{"mlp_ratio": 4, "max_precond_dim": 1024, "batch_size": 128, "weight_decay": 0.2}
Rows from block 2 of a small image diffusion model, named by matrix and row number. Rows with one number belong to one neuron. Each number is 500 + 50 x the weight over its row's rms, rounded and kept within 0 to 999. All counts start at 0. Numbers have three digits each. After the name is the row's rms in percent of the matrix's.
Before each neuron's rows are labels from the 100 images, of 14976 (inputs lightly noised), where the neuron reaches its highest value: "patch colour" is the nearest of a few named colours to the mean colour under the peak; "top examples" is what is common among them. Only what is clearly more common there than usual is listed. The data: dead-leaves pictures: piles of overlapping shapes. In brackets: how many of the 100, against the usual share in percent.
# fc1: MLP up (model.blocks.2.mlp.fc1.weight, 1536x384), inputs 128-255
# fc2: MLP down (model.blocks.2.mlp.fc2.weight, 384x1536, transposed), outputs 128-255

patch colour: pink (84 vs 8.7)
top examples: pastel (97 vs 14.5)
fc1.597 087:534550570499516469503461424485520602505463488466536509518407443532497501445572444555558458474527489583491421509547450487487656500502466420487503465469484406587470410443536467564480557490440507497472513504527532568433500600501464486504598346571447543486483463477527533491499469488450518521461555475481587545495463480531543521493486539497559482445476542573458491543506501443498455445521
fc2.597 082:506511484450506495532446453464555483446504429557540528409534440556478540468593502527526524468506493382524420495475520526525400478501527554522488484503560555664554496540531451527487508503516467482484478525544500442513472619525501474471410531620374496578396492506462439540364519464451448476489501492499463422461428486523538399515470519535570513483421600485500516490502547705495443473479

patch colour: white (74 vs 2.8)
top examples: large pieces (70 vs 33.4); grey (69 vs 14.4)
fc1.730 133:560521596484537525454420385481588389520543539577556487484513504492438556498567573451530414518494535534425513552535505530509433555578593534577435542464397514408541459468469537480615484374522382446529525504426535538531507482434504439489457525503543437522433507486432461533447559526523464446568509493471572523527528482448483503478452464555434525509529551485572475490463487483594535524523
fc2.730 106:431498498505485498479526421542482574446434436401525491407507497372496498530532497523466249512509520492500429420631452489717434547515520475471511450488538533711497526440486494496515479483516508477532481502457429488498517524486502540546552488503535531539449514518520522518412463561535498480508519518502515504481469480529480490549522544492553464470481499488493547449537492453502583496448

patch colour: cyan (48 vs 3.4); blue (42 vs 7.1)
top examples: cool (97 vs 14.4)
fc1.175 087:503484434432515498553475455462489371600463561530467510509452475489590483478586560406454495513517525532485501467408500571495492554490612521588563439522513521437491506496562574637516494469491464499513557548461451503419516426517501431457479472496478493523461474516417546527533514473561539537494502382499381523537508484565501444434318480500483471475525509438495478449585594528547531442577
fc2.175 079:482475457569494475507499500521550517470492492434548482408538536471534528607620500494534443508514526548491494450853444496465437530506527447468493457500487485549524538465500504540525521488539474497525522467470449467489515429500502393508454525510522586533472502515497486482639495533475453503499498525476518473483499478537460451538621449493468444479556520481473537504501463481434494511542

patch colour: pink (63 vs 8.7); white (29 vs 2.8)
top examples: pastel (91 vs 14.5)
fc1.658 093:457553471470510546434470485603635534422478518542456428571433435488451520554519533543497477541445481537454423452573529485518604487519488528538458498468465439580558400549442505482539483511392447520413452591486527554483520445392467495421499485467406495423557536525575609496553456512484448492535526443482454495471470471438504586588490476570482516475440456489585586490489524536478526446498
fc2.658 092:480521528581522447553530527618603554455473381513460539574496484484524596620512520497553412482491484540506443525487512496462540393491515508439493512519537518675529471473382555533438480556479556432418464513457499457497502485479523441557452510523417549557477477492485362556473619500541458538551477452508518565595550596370508408464528476462454537472504504527506447423467542537518467481579

patch colour: white (35 vs 2.8); pink (29 vs 8.7)
top examples: pastel (81 vs 14.5)
fc1.241 080:547514539430530571414527485528516529523510472424495472510463516438478500428576536483452552578506486471490489456686450488498460520475601467544507529503544497453486488440496620462486465469512428492455499484434451473503533520422479395381496544462530377440609529502523535547517530565510479452444525486497491512445512429472473480536480516495450552531493441552498434446430387580396506482548
fc2.241 068:509531484503516452536568503459525574517424474618519486466479494498493503515529535487526454515451496532473407437454561529548493564504487441445478516572534445596495528536501509569523440521473506559493501466507425446539620566488527420511488512476562530533607399505473460512467441509445484468474518428496512505494465565382468517409513570471411587495480434496461521533476550547472491523523

patch colour: white (38 vs 2.8); cyan (28 vs 3.4)
top examples: pastel (64 vs 14.5)
fc1.432 092:455434504488512550442461496564595585440476461582518490573528505511571488602455555551517452527472519493532381571525457481460459377545482507505430541480407437460533532533514503439552490481481479568511419511501584512517535464542490494475489421525484441449584471436515511494487474495566469516525457523549524478529548460482511577458407498565586535448451548500564544497501453418571632509464
fc2.432 085:460490553453477438552518535597575453430482432489498507445520499412505449460432517433481395496536518544513311445487502461566518469489567475576483508540504546537490461487489558485471513529488550433464515559578493450491515469526516483516473487497476608568567462546492473498493550477543498495535432486491532452544495524411526452539626437490539432468483486497531485528486492505531545478566

patch colour: brown (68 vs 30.6); black (26 vs 10.6)
top examples: earthy (36 vs 14.4); dark (31 vs 13.7)
fc1.764 090:411468441545434512543510475582514502510507425513530386548430571497468479576485438504503501450510410515462590514613408576502607576411481442414596459497515436501511483605507477470562480566421491556464428524483505536508540532561491513402573517465402566501496518598552503478515487508480470663472492536428456497573438562492554495642531487444488549443457441464483559520539511409471439440500
fc2.764 091:562492592502504478402500445535587440488427390493650528408556520467585534540505551483492429522532467513493526503444662416453395501498515535512528489430468494456521453453470462520475459468476531442524519481552432495495480554527519490439545447543451545504576549518566488503531449407528513491456467446486546513511391370506493423496445442542473488529491454529441482465547519478464532462489

patch colour: pink (59 vs 8.7); white (30 vs 2.8)
top examples: pastel (90 vs 14.5)
fc1.220 076:404434514496550583517531565517505519542436498489493401550451554512467568374481504502478546506436482521538451476463440491523470539506644520500501487450526540498620531508528632527501474455467494508552546505479593529475584470412472448506456368473475488513484434498436520526562426527491507532461560525490573517408541534548521471528473513482455490542521488539502447452482558392462511557544
fc2.220 068:464537515495521512520529522540547569404450487606509516489526488449524530413563520498527514469522519489486393475605503551397483552509477519553467523481529406683511460574613511520518486597466620450459580466498474379507564526529439463457433524489547596483504565531528442488451483525521419491465494456491423464500517488545441526389518522609411540490536447498498507502419491398543432497480

patch colour: white (66 vs 2.8)
top examples: pastel (54 vs 14.5)
fc1.265 103:413550516473637482478549414468583527425486489504542509514578573494514584525467470554543502519535497490462482558673490479507455435501441547432508613442480556455559465510422408543472513474404383322512506528461505549484433546505495518396467578381474531429501477503437463557453487524522464498479485460513438526533577525468511542592497508487449508499391429454492397462477555429544615537450
fc2.265 097:504470531483495415471513411437475551476506569434539506535549386437519365486468456498513408471496481442511483518461512490592480572509508478485530513523484441599505546441548522496502454544426563542561586534532500504503403449428456557424600539523511484548412567488528590524431510496442459532446445450471594448424404534422459500595536437507503481521398513531465581509495443325506549510476

patch colour: black (50 vs 10.6)
top examples: dark (77 vs 13.7)
fc1.334 112:592481517467422488562509511531531528518523542448495446379476447486518547554495461535435511440475523503552450487534557442478415530545569459456478427514455547496283492490419516488568526454469503432575537516508458487446489469472499432431566525557500473446460518471522487507472525483423449546570534486473508544455583471527489469412490528473471524452684436529496519523507500326487473585460
fc2.334 102:440371421501484537443534575419498504510549527501469473465525492533446512521541477469574492475413456544529521476453356501477557533512476523515516488536566485512543484564469488556480458525466511308586532558464579470537482513434498527483534487461462495517475474505502453446473466604475519552521482470494479502482495490560563467420519443507611536510720454464507533521493462761543499554472

patch colour: purple (62 vs 2.8)
top examples: vivid (100 vs 14.3)
fc1.428 100:507501487549462514449492468472458473513570475594513498457456567460466497472506559519424531521457482491461451519508434490514519556502555514588701376534493480570529503530453612499519476414547467522459512538504543436424542471532518470409469500431503534465499451459553445570500515562493506492599541545503542516567437540459466500435518561474492517505539494473514505582550499439484565472503
fc2.428 099:479523432484472465472505338497448548490382484415540425485463488459505596515571528505552387470462519481495496605508474519500511487527519479507497556518410539758489508555450489532500498439535518536521592448471584366484461489406441439584482490517481577530516580474593452480373455458504399519487543492524410578522518546530513488428370523494568532513494483495491393473511630461536493498466

patch colour: grey (48 vs 21.5); green (40 vs 6.1)
top examples: vivid (100 vs 14.3)
fc1.373 122:482544530463442453483511527463587521563528532565515486502542441464546513454488552506547529534438438462509458586482488496479446460541586535519495523424458459405499499476451540448532550402362403421489503624497469445475530577544509480576449508495484449535480549499571532554476448544518523487475578475420510403528539497471446450490479412495487489539471473412550587464433521581475523535521
fc2.373 121:462502504521494503522562412511572496540409515460458511461484523497486495482651563475506637496496462518515421435497491431465510499506512461443483590440526452476507416622476516490549490502451463416496479501437466436491528571546510480572477498620478486541414422499493533474533485493489446492482430496492541495519499555478480472410567649461430523508466479502484405486477292558499491484506

patch colour: blue (64 vs 7.1)
top examples: cool (71 vs 14.4)
fc1.639 095:541529488477488474506510397531510492501476518548540477414522557445542490600626496542454487515455492542469456474355481507476539523481535522481489567571504502569436464536536519493509442451509468495547582484439516517498508411479518533446506463493531470497549484473394464521255528526546541448495416491519448538488449507541528464530364531525431454421521550500425477468574526533467543429449
fc2.639 073:499454496553485425520431504475510521427459495490581542445497539505484545529629445547463378478585517509496470475623482503607523541496489511501514496521450544563461550408500484572452542473594585520595517457493420530507505467510485421546442519458547498543548455525534542528722478482456566527497480443490623496415473471483523521473613352565538533520482482504457480475524487490493524506519

patch colour: grey (77 vs 21.5)
top examples: vivid (100 vs 14.3)
fc1.381 144:526488595519490518379499427495603457425436433504503494463487448483517562502493527469546497460474498538459547519460469536500458630517528448467488453452462494490514493393442534438451467393473454429525496539452557479476564552578529486437480540506522544427535514572474516529522456520517514452524545524458532397524552496544579483440477588514487492477432515423548540523445537472546377498605
fc2.381 141:471565514522488355564467475408540553472477552567468487478489510514516429466598533527472483501526545434504500449505524478565518480507418524498508531512427479523480518694479527482456516511515513421489502492533472415561566553524523502583438461500485423449537456468529474489509511496488424525514488528483550487559493428487485514501495642387547511503486528492543486540490351515513192504469

patch colour: black (78 vs 10.6)
top examples: dark (82 vs 13.7)
fc1.372 101:458489576487506478514512477604506467570518459494510508434569479532443508426502437458513497546538431526483459450664485447466502496467499380472486514442540469461430536519456486555507505473470496573514525512452508428479466515474515497433474520538481457469510419489521541478454513425586504408569520521554630413397420386505476472375497509500468541467647500536465570506498432553527455553495
fc2.372 098:456606444526545514506430481506517480556479561478442474466472572483553536526536429507581516499425498479528476590497416451482608508472478516522489525485542546381422506487539474515513495450472558582491491473559595474450476511487474480508508497544537462500413620473505527451505394543510455456475483449479368453433474430490512548487501513452494484495580504493484571532438577672530589537486

patch colour: purple (39 vs 2.8)
top examples: vivid (92 vs 14.3)
fc1.279 096:511539512563557513438521504532551550520554507528471590527567518541477483592662516527494541589489523551458432566640466458431446481521520492449511480505484545566490551479464438583473461446593436511434466491464580584486435460509495596412486374444503503531528503439441524581343468606534477403567508525524489575551456503452503506497622543463466481522517447471457483497490403509477427453552
fc2.279 099:514460417482505504481505527558498557506547549394526481544524495402543537558567511478473447513460458592496425675402497480526503490524550506486486574506473554629499504594468537589512486514544562518513474522518529478507383367439475481530406541485543649541329557485532493494558439453506477471442486517495543539520478607535533513492361451491534453488491480533511511531449558515494484547483

patch colour: cyan (39 vs 3.4)
top examples: pastel (53 vs 14.5); cool (37 vs 14.4)
fc1.631 095:442562507477512510461474433594477466472445464522497476492527477509474487550419537552470479472517530533436391511505559548493513510469584451559568391510579598513524463364474520622501520357539494471492395547495508660519489510581488431406550521506455577431483466471438393514448541564527499512522540481509401512512532433630539556491387547483500531471527528442447507472545595522569614464501
fc2.631 081:487417553431521496591510527613631483382482503484608496478537515434496554584434469441501479499458522446495381428572485474531549508480454454509511440501402506600544494595501537543410504477487478468558531573478451622521485512497492499488507473500506501504519469468477595523516507499483447482486469577484543472437456514515486407549636492500472484490458442503472502564538402505496578520466

patch colour: purple (36 vs 2.8)
top examples: vivid (57 vs 14.3)
fc1.487 091:494465471454475488515473491503548399556496468549558491509480433563530521442635543441452531513458558527528468566455457497634526497556586469571527456508507448504506453500484576487490491543418514539570548478465514461409514460498521529452462470525509490505508517479390497566469487515500484535488539481524441569455470536459514456444449549569482531488547501487500587461577486506497319498485
fc2.487 082:519526494593482510511450536527416522439399433445524473452378475420399516521684513527506443549513520518518428441586459554482510592488472511463460498553506532534500506457494589511542473502515394511496500476500451387486547453554524427480537514508455536517575565507571528503567543544487492511441532537444482517486485503502408471456553424483507474494411572500513438492486504507499387537534

patch colour: purple (27 vs 2.8)
top examples: vivid (72 vs 14.3)
fc1.309 083:350537490553492419453555493471441580444488458546555545510476421461457581524413483510518510487538479584483475549482522494535467555526506598405567531559491578452415548518525443445435556499452539488502524514481561414458505475520531512448497564431522544447519506533606549471477480500566501371540510563455575527483626481539496524545505545486470527471666512461454582441499519445588540528449
fc2.309 076:516457578525456438530590564531457527478392590450380491667458509491525476503556512494519475485443449550462448516500457441483495521509497443478524529455537404570512520513470468467507524554478514503515535432461474404535544511529536642525664523451438547501589517487547444513538481512455421379465583553527500524439572508504541541420490464446511492521572517509538460516351519461547463494578

patch colour: yellow (89 vs 0.7)
top examples: large pieces (80 vs 33.4); vivid (62 vs 14.3)
fc1.613 115:544618558436559522449445486483570386496523492480491529542520506464541575483602567562487498514450484478444446575628482494468445463528641529567433511436445458470556472573427574319542495431374410474551521537430473418518493549432530491526490436453513515497504562620629528461482509524539503514508519514464553477482449445420529495515497512449512548526452449499554494421480439507515496513551
fc2.613 093:492560482539502569528515552563454565600537517553526506511576497462467524567472496502513596498490487498519353485344486573462463464506483524533511515530537517683479389478474505488469522562523512530466583482491406373483478591505516631438497515519541587493420409509485511501594475568527442493489428516483478500503520534408465545520485549398505518497504543483505491512465497538542554453471

patch colour: pink (54 vs 8.7)
top examples: pastel (82 vs 14.5)
fc1.684 085:487467506505514489485529434509459525507481458542488522508559552486559526432449410477563488498442490533436367535618498468473489539489514545438449510539509446476455547603574581575507485469463579619570426469506530391539356527468481487384495486528537482486547440510515455523501557496470531516525512448522549532601389492522524478453480454549585542516546379549437491480514599591513585489483
fc2.684 084:597461427503498520464467448422495549430548612544517527515476442541488464548414501512527360501530502489521313454435443490497582553495511505521532516539454541610471437379600452496422515554520468597491632535531487417479375485586536484550513474540556473502495566530488463502516512492501582426501482470513464534467459423526453553471575427514566517492511519517488467471456454501475490492512

patch colour: purple (26 vs 2.8)
top examples: vivid (76 vs 14.3)
fc1.215 086:415547514535482549473542497595599452467487490577485483521503520538496498500502532448411512515435470514481461569559494507566494460508495444495459549503433638504495514479523488439487466514414628418473524512488540436451415508504498512440456527532478486529437474446505513460437510492522495495517500486571463486445581524555549526475450508451466558420396469558524540422543504483485388549492
fc2.215 095:441508571528487520529474576630622447382506516471473557469519509469498516540525496545502512471531466521464458554487419576608571542507522540544507466444449457548446352520420473470508535550480508549458461549443502484502468422510575439490463521553584474518337504445512568449533596494535451505535494516491470462468567549493475495418538502571525538523468499521510442555464541413514374510438

patch colour: white (87 vs 2.8)
top examples: pastel (77 vs 14.5)
fc1.338 096:468562519505457522460431431566569549505453485524596531546454463504435561514486556531460466490469516546450334538525503454550498452591487525558603468481483531443461503493464495493535575466448457394482494511431505476482493603446515431442522535507460455418539461557498565543448558602589474460518511526507582529518516500495491548515519528450468566467492581551522521469516461485462618490478
fc2.338 078:495471515518500456477480484601514599451512476549487478511512494433515496554504478548542367494451486494532366439478409533569468487484509493470502441458497469621503462463469525478403515567444456485438495546491435460527543536463539515463596524462456436493513556465531530490486552479467535574485540460487518497408601582458476485412544516530514546498489533510548441446410484520491555503496

patch colour: brown (84 vs 30.6)
top examples: warm (95 vs 14.2)
fc1.715 095:464445499506463521554496505471385556505407501539510497494521529533511443564483440427466423441531519484450580513417589491508471529482453415491564485489491493571470503483536503578480515522476565630573486498475535702541560500557467543450476406539491446522443470490516509469470496440506491506456482502496486474506484448579526570455691473530546472503430512444482531540583508534518589462521
fc2.715 085:478491486473486522455440474543440465557608458553473435523455555457516475565498528509524579507499527556497564480721587468569462478471491496540505448487489530522489494598513513506477506459539409504487439539466537649479538420564540455494474468491484493565409527461481450503507436536456507480469520504489589421545564574543440509565310550477547455506452589520508502533447532512497472503505

patch colour: brown (63 vs 30.6); black (28 vs 10.6)
top examples: dark (62 vs 13.7)
fc1.18 088:481606478535539527539555466571441415531416513508553538461500533529499517411401393406469461490507474506473521509580554510520558571508487497456546531505563508433524562480606499628506589537537516469552473484540496334606407492479494546441489567488483482480486462466518564398503462509514489568468488531482507506450530523513493571535567500484453486480375532581489477485519604386485409469491
fc2.18 077:559473495423503495567537479541497530499530516462517535489569494485467462485428508461527557515519438483472503596497426469502414533489483512483476535488422567431525428488573501469490508436595541518513525467490523467473380447510471524533503489515519455483441546482520419533478540470528448500545504524512504512416453524399421527545481567502488509525517446483440552500519435364458459517448

patch colour: red (28 vs 3)
top examples: vivid (50 vs 14.3); warm (48 vs 14.2)
fc1.377 094:495530520562576523446484534409489573579467510430491497546457562495504620450622455527507475514455447482489512500476521408457522534454499507462439453482535616598626528462472519525454549457421484529503467509478565517505482468401498519480510469508516568511543486425561590518462500516454485444520580511436659496478481532463566570553503502570542519501520476512520631511540415438449489466559
fc2.377 099:490536520455509486552486403383520565453447490559524498502423506505501492453534494502521486517509532502507530586489501534459436465487486516542550626538507493664516547554518479543496523502502657541520590495576501399482562483463453407494394520586519567520511516410474421519433413516516452505474554548503436498537477589499540479480430546557524605499496488508502403477411632416541381523403

patch colour: brown (61 vs 30.6)
top examples: warm (48 vs 14.2)
fc1.413 096:503613516532564517468415460492598550552383514485529558466561512526477448435387529550539483522540511475499423472627485421449502495477489524562508567545498450435527510504532518511550502413461411405464513455496444430546504490514518479536542455437431499533526545470524592509642494516537511476508522503470411411553436511460537459526512492450523473523566422504488493476452382543447588520515
fc2.413 108:485464566485544571531426390454499472506459541517440579531517498518469528455411458499477564496419523463489478563486475609482402563486544482486525481542384581501489468506639567468500506446476484529529471479472546497477532428620449479455470523458566526476495464561454402507413536513517492556474432555531585427450483359519419486541427553520488471480574546450454484507580593495505560497517

patch colour: yellow (97 vs 0.7)
top examples: vivid (91 vs 14.3)
fc1.363 099:572557518474514551513427518465535464517496539538495535466518472443497541531572557525458532529442465434473566586554461550482472474467652522558432513472466474397508467572469532329509480421433437481563572508447485446532513542444551478532527494483465435536469576632562530477557483532505507494546511450510496507478442465406490475523448543396498443514418491452497551418460493564448528483582
fc2.363 096:466575452483533527550480549501486523593477483538514492485525527505482504571509535497492743485507491479505432527421470531393485469467490483515485545526489507551476401457435455487507539573602565488498529494465449348515471526512501547458486488503515555479445483520460492471578459586501426517539449506490555459507532565434457514551525544407465497518520584502496537492447448509540463480467

patch colour: blue (44 vs 7.1)
top examples: vivid (63 vs 14.3)
fc1.530 092:455566523494500483479588452568486576455482441546518483519527546528513507486505575607439412519547545497492457553559536479481430410458465508523418528508507663503425574493481510539531547479502509485552453473506504521520582515511529505414544537496461493476526496448526535425477504524545517345535403450532645618468527477501537543541546454475471482433516474465478533515591545459500590428449
fc2.530 084:511462505507521534502579556583502553436417462515412476555501514374507477517459511449478314476447478525506503494507544571573552562497518527444482444480486385598519415444419485499468484415526556504519552533447456521457550430483563488507544502485546548519510475463520509508536510512445544499494495447461520572480526532461452561366523428509542595487530440496486463522472435500466572494486

patch colour: cyan (95 vs 3.4)
top examples: cool (64 vs 14.4); vivid (36 vs 14.3)
fc1.73 128:562549574479512532525421443429468373576553544500492538449513506444535606415569574396527434527553526518463529531484512580465458630531610529543480562505450483446510551426475519622536464430526431490488508547491488526527499515532476414487502533518546416481435474520558475525452513507531445468454544511525571531467506465443455471469404513471499539506529509440565525413449526497577505478542
fc2.73 130:454423504519505485456487439531490418489466494374532517448567512479472466644527485520471366497508491546528423475663451489611488510496523480501519368482494517404498518467518482496524489466555455512446522449425438529491530566444506551548571495555555534490431560473480570473467473510499512463468474493493551482459484513464419479560614479505553425488545501511440585462515382540521692529460

patch colour: cyan (100 vs 3.4)
top examples: cool (74 vs 14.4)
fc1.10 134:563559527470482540517495525429526437540498589466508487491575532471541547442582529518518470543486522513479506481598508504434472579536506445533469524445515484422552497406508496421503472473453426487518484538494530483462508466469528498501496532483505418479391483465689546520338548504521488495492488568523562485542537472426456546502326453435463504506442474437521563433485442503488465536503
fc2.10 143:469483564497516512448471538517500437488553506476527476506486498598408467589462520511424533501494476538517484440514468506646544500496515472515510485485529484270486472493485544517570512483540452526503456495429504575480529454397531567482577496504478505494428447425464501445535486518506499490482443497489498495526449499504519543494626491441427513498458539508499481458521370492543651529463

patch colour: yellow (63 vs 0.7)
top examples: vivid (34 vs 14.3); warm (33 vs 14.2); pastel (33 vs 14.5)
fc1.585 102:509519522477551504443504486492540489415482456487451508554479520442514534520464524432483513497425559500494512524678482494476494514521725522531416465484481510505539506509451580307534433458436415453518549527467488466557501561516523463445550353459501581499485558608564612535498546508476504550531536461478560476494455494462519517550484512473479535527328510523514425461485443526505509565505
fc2.585 093:484548486519495543564494593580457545540471508533526473522592499492496468603538519509499553504454472485509353479339475559499506498492470543528484551504540475630482452508454457553525502573540517456450530527513451407509492555511561585474510472468558669486494448463471426488543467535499346544549492468512430504495516548345467513532518548433448580494459540489522588527430497499530516475498

patch colour: pink (61 vs 8.7); white (25 vs 2.8)
top examples: pastel (85 vs 14.5)
fc1.282 087:424574485464538481454513508412525586436465514452496435514489547477482482542475484563433485474474463511463450537497507510533551503421549495459549453511586497513584522521505551563446492444504520493367534473501567548528539513499451461557507350445524574444493440489510575511629504531439518529521417469457494453478569456527506588451607475524457473541483440543514507507463384481566559458441
fc2.282 078:546433544500499439522491512452547560529426459605501577472518528469523574528557506477542511516495474485496395503517512501497513502465513509524494540417526503714528468512494490525483470573507510465456551443432468440479448512581508520470573489436521630508464535557487473484321491487524514488485474530538561461435502539421495433460439528492517483501553434494465468560436547441534418505603

patch colour: pink (48 vs 8.7)
top examples: pastel (58 vs 14.5)
fc1.178 112:402514450543447499463564445595458420422472528557498484496520450531558466505505444515471586499529510456547492464539560530549643511483477515464529540509511587479508484502503470583464554581463566523508461488527491567462483457499484519453491490513423524506501510520491530438483402510396523505483447487479515458505574556545505533549497511575499570508452652512550489534554499618467412388424
fc2.178 087:495411553419518461467496578482508555466527490532520533412420482434554459523507519494520467484440514596477466516480524568509418510531505502509488548530482484494497470503457536504539482485409414379516495512544503504509486471483464460527462514520531509489487502458519471503488672484504471581481486475490496495487598427501507478531518562472419514537417697496524456488531536502518468501466

patch colour: red (51 vs 3); orange (29 vs 2.7)
top examples: warm (88 vs 14.2)
fc1.159 116:548542475501521526431495482441541493518506552469471453519407517536503497544631566399490523515450520530403584528564475455535472501462575494592511491481507510511586506602490607431489489368469451489483502410467429443537501464474482461595439395436531476471487542318558633559645557462493510490496501419533486537487507448443477495532548500536536500518490468521509537451482359481541424476501
fc2.159 102:562529448506493577557405471438531620563455511515533544487356503375502584562622503503492560505561500512512479552465525621515500525509535511487513652505420556757502472418426480559470497525570516561512559449436445398466471431468520502409529463503589597530458491483464375481367494573482492476551519517545548442465426511527526482537438485389547559476496557506477439504455600478517346522440

patch colour: cyan (38 vs 3.4)
top examples: cool (60 vs 14.4)
fc1.562 090:496455437470510537516537383511525502530460523550511439523385500549600478554509540568375393479442506564520404558574536584529493484419601480566510522500446522463471570554559566551528465493489427561491466521461510593459514520543513446476466453402524503487498485422442486582472500528494541530477482471503388576473487466614498517481275493512520519510506507422524523413548623589499503492524
fc2.562 075:483491480570467431466515414526570561446436469553582560467485501471503487579496529427526392500541497568519437502638478414480550519503517495461487521440455523584509452404489485530516505511534526435592605516501300618532507418498469454476464479463523517535587522534467547457516543528453496426530490415468566503459439506512420482513622399551522547480486495475469518480463358517532566500504

patch colour: black (79 vs 10.6)
top examples: dark (90 vs 13.7)
fc1.147 108:379482592493474469557478478492552577495491492506604607438474424516427517452538481557451471518496448495483486530600489534473433466567497526461509548519459424505453568522405444473420525526425540564548534544487517480472528449525505503442509470513372475489416471463495472482411496493517478353558531477490559517389640388507494523429490486481527510523607599490486534460473428458470532551521
fc2.147 088:569570522469498490522550509477590387594522475379517457535399478504506556614494435492512569496481521537507456502485418462500524506525496513535491527492483534482489443477474491499587475521460484526550463491467522555517511450559556522534519508590447549516538444503488457500516498452520516446506492548519469520420584447496544512505496506490574491510597640535522514470493537574484557522459

patch colour: purple (44 vs 2.8); red (28 vs 3)
top examples: vivid (74 vs 14.3)
fc1.155 122:542556531494510552575453534410581481476544485462512538481522499546384537486439520548484540553444529446520547500558478500450482556557496508567573388450431458526526504478429476465559467475481421425440498461536603504493552578544479486485437434432500471536449492594547534641501491573497469522620452547487548522512485453435473508447511546435445522527504433432507473442447467411437479432534
fc2.155 113:500480484546516451439539338492565517548508499399500398464564499460510490522318475491554426488444492490514503522413525460604445474535510449501495378499457501568508517577499557500512478488488485483516513505458490457507519602393516446612496485498542653437494560458533473535496493383530385527475496514508459506537543498550556496436327486493469430513447471520495526475586546511504564506496

patch colour: pink (89 vs 8.7)
top examples: pastel (95 vs 14.5)
fc1.99 100:380484458583476411451576484525431479453407524573509526551514482526453468530480405518467542508501460454517498480480485490497457532465497504535535528509551526537401521485497498593512577602448576481456455505527602618451551513583519555453543479509507529513467500525516446416480397479472484432450425559442458522501586583576540511461489515573462583496466605508500478502530524541507491501448
fc2.99 074:573409513462511503466493584469500538474477559550463551490408487421500505458530543520492464482511492573487482538463579498588440507467513497534491533523518490606468459603503440425509468565470482462485476520578460523456572496497541475518508543571601557552520497504501498474462474502444446374498562471458476509462576394543463553465499481553554500466476576550551465531540504284555478475437

patch colour: white (56 vs 2.8); pink (41 vs 8.7)
top examples: pastel (99 vs 14.5)
fc1.663 089:507389465524528480447529504552492436561503503418485467584492522495443537392585531445501572475504474444485443569677475542527483509536600468516556379506507596545533508461455558566509481516499465477518523536502489517493544482396557522386536427481510615406553436564470608521647489560499480501517509493491440536521402500488551446484537483498508447476513493531430433461533502456427490547521
fc2.663 073:490496506534518444514524601600512621465566529667514495457521515432527574523495539533503468472506474440502412491564436480449511590533464497483496530514521471686532524533541497524517494614511524502518636507499422418481557457588516565395531526520493586477518548518493454520454474439468492553512478517498444504448442493515494477478571340565571554497453498503498506499506569543472465498511

patch colour: cyan (41 vs 3.4)
top examples: cool (56 vs 14.4)
fc1.447 088:462480555449559477490540471546591546488529477551557536492531498515594458548424517609515468570394535502486382520576530505514462452502504553552456544501441426471485531457572529496501494461588480538462503465490583534558601507469506405495502492465511478471617386515520481493406490510498499457557472456521533491522469430485566514406403542550535437450492548506516461510531518468471607551479
fc2.447 089:525431518438501493482528487574568480474481491553531470416550476438471477483445522495480350519616505542524341457465541410598502527464518452526507502467479521509503408519646521495503479452646469427465520524508465512516581550509492413544501448416475585481648555502502500520539503547474492450486458460510569487517525478499475508485587478574522420494503523497473568497514437539554517475509